config.yaml
inner_norm: false
drop_path: 0.1
depths: [3, 6, 6]
init: "torch_default"
Rows from block 11 of a small image classifier, named by matrix and row number. Rows with one number belong to one neuron. Each number is 500 + 50 x the weight over its row's rms, rounded and kept within 0 to 999. All counts start at 0. Numbers have three digits each. After the name is the row's rms in percent of the matrix's.
After each neuron's rows are labels from the 100 images, of 14848, where the neuron reaches its highest value: "top examples" is what is common among them. Only what is clearly more common there than usual is listed. The data: rendered made-up planets.
# fc1: MLP up (model.blocks.11.mlp.fc1.weight, 1536x384), inputs 128-255
# fc2: MLP down (model.blocks.11.mlp.fc2.weight, 384x1536, transposed), outputs 128-255

fc1.464 087:473512465522512548500563506490501549543531542524530561466479516475329494527496447503474566560550529476533466350467345442517457549476376519471691510417528553494535562522487514385491430529542481481491525514427445520512439533458436428472477489543495510513596480490425487511558465491534483520412573535583472461500516441456518507466448464460440458438528478502507429484633484522441524534480
fc2.464 086:697513503470472534542501546495465492484489463477505505417532521476482549475484446536417470485554506524484455540533594522340525638449554467534504394490530498405470539503534507477541490471485388485454518513530516522527516500545460484534509433497467470493470503449484450497586598443560483534554517530532453481480481581351453532492540460549577502514498515504463468511531525453514483487484
top examples: moons: one

fc1.766 057:452575437509498517475578529545409441574506437434513450426451441544495485535493427537528480491572565424448505482547424566539524553495527487442466545464500475519448557551475575516557535494531430545402478494573529562471560495474452466441500559546497562535523421481417539515427528445484549449631460579474515475517570568578579522474498458397464520484449454547520444429450451463570472496433
fc2.766 038:565559449541517525517525522525573488456519571487559530436534566566502463430493502566417454479538429530490517502450481468489479491464462312546519486543528521585579492474591565562490405459442517537481444410440491490545555379462444562480579457516422569442562432464533527475486467522518518487572424462557506436481478477468476435428520481574508535522430525492557562431431466527503476423560
top examples: moons: two

fc1.344 195:619466514510429436439488492450499449486524503580455484534567488490520508496481495438507524469525480547572537471324466436540482455512513589582615484477446546522481641471444520476568451404526462557472502515520397505521553455481430632490594471533687449480591446565455540417467466508405448574451436594482516534513488441495552500553526422488416513417477463494506521530501509495571578597515
fc2.344 285:545529542563537566503516502538469566509359513488487459501459499486511512490564407426524525413447553511487442448547483464494418520561468451582474464479535479474428399457527537560618517441591492445479474513486557524440522481449510472419496442568552569439479484501510444528482477424463443446486508535509523563397589443492516495473524420448496538461568543530561503624572534499546463554537
top examples: moons: two

fc1.19 076:527517492465543521446498490535423515540558510596536577465493484526517491455448505498549520535509447477533512485506424568471481462510494469492431526492435533553503502500441534644479505624476521473448527579573448535556551567542502536445511549449457489536500572425505577443533488486505490574564447468513496514559479525455493522504571550521464417506485461502444563446361520555496466562458
fc2.19 054:597548493500491543454507485437507498409461561462472402564507438472499544465562511455417569587570461432483543485448518481427448482525451720479469487529536461610539438511490567568536509508450526519449565494533483518509518594582703468484438500502485506472467446547471494492538556523498522534635548524448511544515564482313516513432500468513486481504487446515514456486431480496459483464517
top examples: moons: zero; rings

fc1.689 128:499542464514443537561502454520499490461454508473518423477578411450492633467481522498413574464518468481528456493491583428476513497536382518553467477526539473439487534516440469389468480592502472575443441522511468501502492460494501472474497532566621616504492513506431568536569516481556496552512492539534566451566564463488474516457495502526497524533455456566520538495573497529449548564530
fc2.689 134:488496551492525466487535443446522475441548507501602503564393582451518471508498455612479516551498528413487537507461475476489496502518576658504510495517441491670496471524465502481452413563527526561507576491513500537471542590493733463534476562467550463520567464520461529452485541506555550533535494478485487524502528585440519488463509537524555516512495484505477408503507501464471475509500
top examples: moons: three

fc1.126 079:559465539542540459493492443545466494551496425549458575473485519504441451453511511457490459485443525555465480413508333591533514532560475426402577536517520466501492548447607475512504505488511448530444378510552494564421503531469572534492526573516592558525493463447412525394443500518616457484565528471529522423496515528519480495419476470450427556479559450548517431514448477513484554503509
fc2.126 052:449550519428521559478480402520539481578461516540375422486509553494587498494466526521512497522442494475560536450539432516531527534505488464534535504520440488387459421460487465532440539469577486439548512597430576513460399566517445468521478533471523466524620556536500496574521471507575507448412471498435597453421543487557510489518488548526434647477537537468503507475507448452431532492542
top examples: moons: three

fc1.250 103:523481508537529487495499464490520435509469413515558534513578513516514554496531518443496546456487484557541526460534514409516396538458441430507658471449488495590493626542454488443547508564564472506429501502536457531574538471498414549520532558628679513452546502455430587550546507517411509548571420551611509506478497504549461470557518404455533467497445481509472450444502610565443545438582
fc2.250 104:498500420483523523469530484547394559482506490476500434525348544509495519428540525562495509443499523480569481514504414496514512454522437422482498493471459501454504435520466480560518510458583525499569449488512563498489447506438483466418453489458521561439475499456503417513448541535490535506374502492539607510427485462515454479517427519422451633486543544515523479497524468482460507478492
top examples: moons: two

fc1.558 072:403446460471570457453530560507433446528463499434467569490533570515430527522613548455506424537485507519503515525438471597553527517440419574580467404414411558538541521528500513418495479454452606530545562501409426564538494477506390608458519545576445411453500484534514556498491477567474532565566456497565557408482541463527501426435520488422432437447579475493535479408463573489648559600425
fc2.558 052:564475546449546533492457461532510431513483559564541537401497517461477545609551561512500446506412482517475441539536502446493469494467454514552508543523418539580514548515473439520498553525466434417532430490520479533458428463454406452450518552618518502429573547527571520467430458460511520446570480527483459556524508567519460528479487490516412572521499530503553523444525535525479411522495
top examples: moons: zero

fc1.622 125:565545475483441461544449505510561573545473618485487480492473540489410463497492422498444480474511527380560456432566480533499435434394437576506615495432530480430548590533441472401539460547573525523540458469405503534514434500516459490424453530604492486481503455496433483508494489532561500549409567543554582491526465467567454450501452479538471510452487517602533456525466500502481470590460
fc2.622 132:508540532544528547493510530471418530517512461462499492461440541541512497357403426550464513566540479505468521447512594554347510659469569498495444437499504501259471493481465492493517417539432409516492533478566558530544383534534560494505516473473478461531456533501404491411604546444525512542471519533584516527473542520514443478504488498517500613533516491490474506494550515511448494469473
top examples: moons: three

fc1.48 070:522451564469473521462562509465617503462452380460511452498537418467457441482503591425569524466505541503440570498501511559503519556490463551525439505450450511567469503467458557489533534505536546464497517407550443464489526488470604560492554476542478391543489555547507501479565452515460546616527535493519658448506538472485532566468584525368435498476480456537583426481556492410490525583537
fc2.48 047:515467466511458521517550451572456425380452462570474386481489439454529501508573555531486536380411514518484432523512488438500541477463440525528542464503441458489473480564477452539472487495495532502477465467446493499520489471530431535517457544524547508431552446523642511617336477531491429486426443512449505575466544475468525440467482487429367479480495554501523450462512506531523444511460
top examples: moons: two

fc1.266 071:500539525419507540523541496425472485584508435559497507497542447510475436530502481466513615487478515479479463416533418616555412467544484452464630537461515472604553471442420489394476482463521492455482490508468564561481453521500410465477553554513557470461542526478477519516420433520660497483507572445561474499540466487469534512457530517505453507441549562561541490561566507508511446453411
fc2.266 062:608547482455438526527490483459528462491548511529581578374472484498504548453519540505410490537454521473513423545493493501395552616458578478544438492441526436308503473499474544534474482430471411544460516450554483533484492482564573550483544529483538480455441501472452532461584508477553536490584523554555433555453531507332496544513551496498592487536460506468510486511538526465458468533475
top examples: moons: one

fc1.408 068:514535480513459589514575517471494455516511522467547476439546453457451443547533604448466449453530468433540531410427558527484447539536398547492495506536535488448519527482541465470534457477484476567465519527473425492489532535578495465539481553423542479419501481475515534441490432546720525455577466457546554461516517501518467583489502539491395454503454515508497450434411494465483517513452
fc2.408 048:488497486530487454476551537562477471535551458485533552541557493494482519533478598541568384519458468491483532552571552561485538421453495620502442543514414476518564551546427533417427490515482591501521459545460486491473468620533436545516519513522507512441444513461415484439536530487565570469527568435495439486516448541621567418442490519471462506439508534451473533434458416473486568430485
top examples: moons: one

fc1.210 130:540539505593491486488487480464608473497432548456456523418521511509473457498476530479524423469487463465498490440560443545474447512541428541462519489514524534484517531550548498527501513537518570554502424434518473559426524555515546499562464553448533556494501452436488507468525466583630530496524556532495514410514463488531445509476527535505366496520457513572518388482415486445429541549591
fc2.210 126:423495474427509471454505469532568515506532475525483517474511530480561476484510567500513507569481516464536528506490467514486522404479457679507518564518446506485517508470477513451498437474499717544489527519506487500551387593495523507490465558469491489507522503490410491514512532515660606502469556494554509484433510504565469460480504521505469669479488549540438534475462475511469514495540
top examples: moons: one

fc1.335 072:434453526448513518435476474516472514472447488491510426487528543527487568456519507433527500527439468409450410429474517515498532508502531443520592520477505458458471579563495494448488500472478466539471437499529482497474468560573543561472555483601602506516586461552426589416452472474478544528521538475526543439463420457494458561480460591484527460489487504567418464520494454545528494466466
fc2.335 057:564464450486537475461514481541501473531460526479483485509511521486494519539517497508527485433487474529508534496501508460594512498501553239469494565488474566701479496549461444506450550499503491478520500449450516459514610524527450455387462474554490500445548559481537528491396443484501516538411509494445527465495529543693483498486540535504611382516494496539518495537473437510508556528527
top examples: moons: zero

fc1.727 057:427495460481478546547517456506528482456566450478541567518478520531550475511404518510556517479550536518435552457469606586444501478580515496555461495516467473574490449539404467559472492528460523542447461474523420543476569576507550543567468558456553387482455440551546554438450438448368431551515498450514604520541474517437579544474420457452384434499542433564414501518478475488557501444462
fc2.727 041:483437501513514517573556545482386538450494480464388506608354573458556496440480558583523511447505486553430557485432565521549481511538477620532468545587564469330505487442416551421529533503492564564513536475534493511454517519522620459495524468500495526444484483451484443566503596427532458449393505515522529585449517565471462511462549541443443390569474498460411481472494431519534511540446
top examples: moons: zero

fc1.83 082:477468455479544465492537542476482457521492318499613541463583516505470557481513516452524612522462476472502532461519454531450551455415481449519547467452397602480476397514449422520521502456473563494495528412446454467551460534522366534495582524427512505484510532530463460507563431559623516474549504485567517509540568426439487473490470442375513461542471554576498427473546464496439549457536
fc2.83 057:538482481444419520651442605527454526553488566510542537442612474545546449451467460427473509529513471532475494479563537483385508608481571592417458485491517442415441522448438455520519453494495448569452480474553504455550575454523536483490529467500483501509460573515468457479636533490659530503505473572501460487481395444468446581448550456513463414478516450504514565490497512479492476473495
top examples: moons: zero; glowing rim; full

fc1.593 077:483487536494402449416509421500503483489527476489465524526587475448469428477476452452515542489532460496513466442575497549466478487496530528492542493537508528534456590480472503564461414426490461579497476437555500456492437560562531582503488501565473356431464435540514482434569527479395523629374471535540496429490503486518543581435567567521441449470500474510436419510465536551506485483469
fc2.593 045:459486464503512430480489457513544528401579449500567427464600527533552543419480433457515483565485578518419473564453545474502440514497505598462555389493570479559437448481525434558503539573462451557542477372529553523443615461527563560517508468433464549472425438512449550556453500554418536510597449565473462492469540574397518438527527572500516442565522552471514514440463495531466414490574
top examples: moons: two

fc1.718 069:500571422510497567517515510516541468455523432466487484536527464433538547416423504547498457516476514468546466465541538555463521455613481594523446546534432475508472501474447521482475455429588474475464455527484474515526558532484487506476543456474538549444460554530455458479496464481394522614480552509570495491504506454560552555569487356412503439532473539536494469474486449618524535501471
fc2.718 046:599570465484504524549544528437427510471484520541471450508381468528460569427514482499528522444497474404482434512499448467547465462530509436516480493549508431528429458539484533537532447398482669523481523509568509491512439322521566489378554396488492509527404566456475449561549510449523537469478508537533413575438575530499447589421521418505483466489500512493563541555492570517549443554571
top examples: moons: zero

fc1.568 060:487539498533469458469494504487453466542492508473481568475510434556465562565459424544434489493484524441537514500532515467450427507397503520427613548421532564434503569486528467462465514505517512484455552437533490466540553494559476557539491450627475578538582473517457464449545488465511544453506413458447503556560427476438582580443483501609530519467572455418401510550453539622455480544482
fc2.568 041:517546534444481463540556513574537558553468482558427502429446480585560461515553497550455518439530504519490439466448513563545502462528475455437448520585487438357553436475555471473499593456529535467510523477442465529509598512444388515533428503570446468551519458428464509434506557540549460477456519484507448525467522470489409547482448436514574418517454471529504528450564509530470581474471
top examples: moons: two

fc1.638 068:462486490531554453517524609498458497594543592482600600455503481470419560510544556438532488494508552516563465552485468571538529505520472402450503525474549443480510499482458497517568435555513526509538480485505615533497431567487565475529462546497551543452416475514524485577520454546458447519452484558444450489503545520438448467512510422395481559509441469492487554473620495326442461495499
fc2.638 040:562441462574492463491532538565593531412564430463580601497576524540475539452549502448541556538433546421457463522439528456562531507426439641432497483451508474395509433430401455446534484468562471466508412481526546527496557449454526484481531468497542464538499569495504569430540552585457516573520498471423555518519549530540450422497445487498480528564489429555505454533539543542566490500564
top examples: moons: three; rings

fc1.141 127:458507541479548578426558470410474520566448486488446445466439585436414464477467508497510561494543531515536478491442424532492408512547521583559558537436563504566532534527522510516448458473443488470471504499565474531457522582529532497645587503516591448438590425450491550441469460510473495499562498478525511471471439499553494568478472555417465495498520525487480446474498499644577588474502
fc2.141 155:488442481408494442543478501434501492565559523536536529541438523548493462484452553584444578534503480529480586606446482521566534452476522495513499485564427552472533561551453428459457550570398458516512560378531444480521418557554488498536507543475451473495550572445455529453483534534504566520413512491463475447546441552597462492582496551572545474528484469530415483404446464535517552520478
top examples: moons: three

fc1.71 158:531514538533468548507508555488553599467500589478480461479540534483430508545556490461513573463532511583454477530349526445467472527519544520476554483442511553485507560487547499431466399471455515449508425608480430507495478568507534512485494514542505440423549539530534500491473423468400490613498521447531555474558440419484451503514571449489539511486566473499459432484603510535535523560557
fc2.71 156:520458496543484483501489534566503497554478525455479476446496520534524480517522504442527458447462442538520498493501510554511517509494500372514496528497540514441528500521532455481487559590469488503534474508498508497495609517509351468453482469523465502467530506466614451521457465517452447502317501475445579478545494489557500513535494525496475449535497524505492503486556477436508524477443
top examples: moons: zero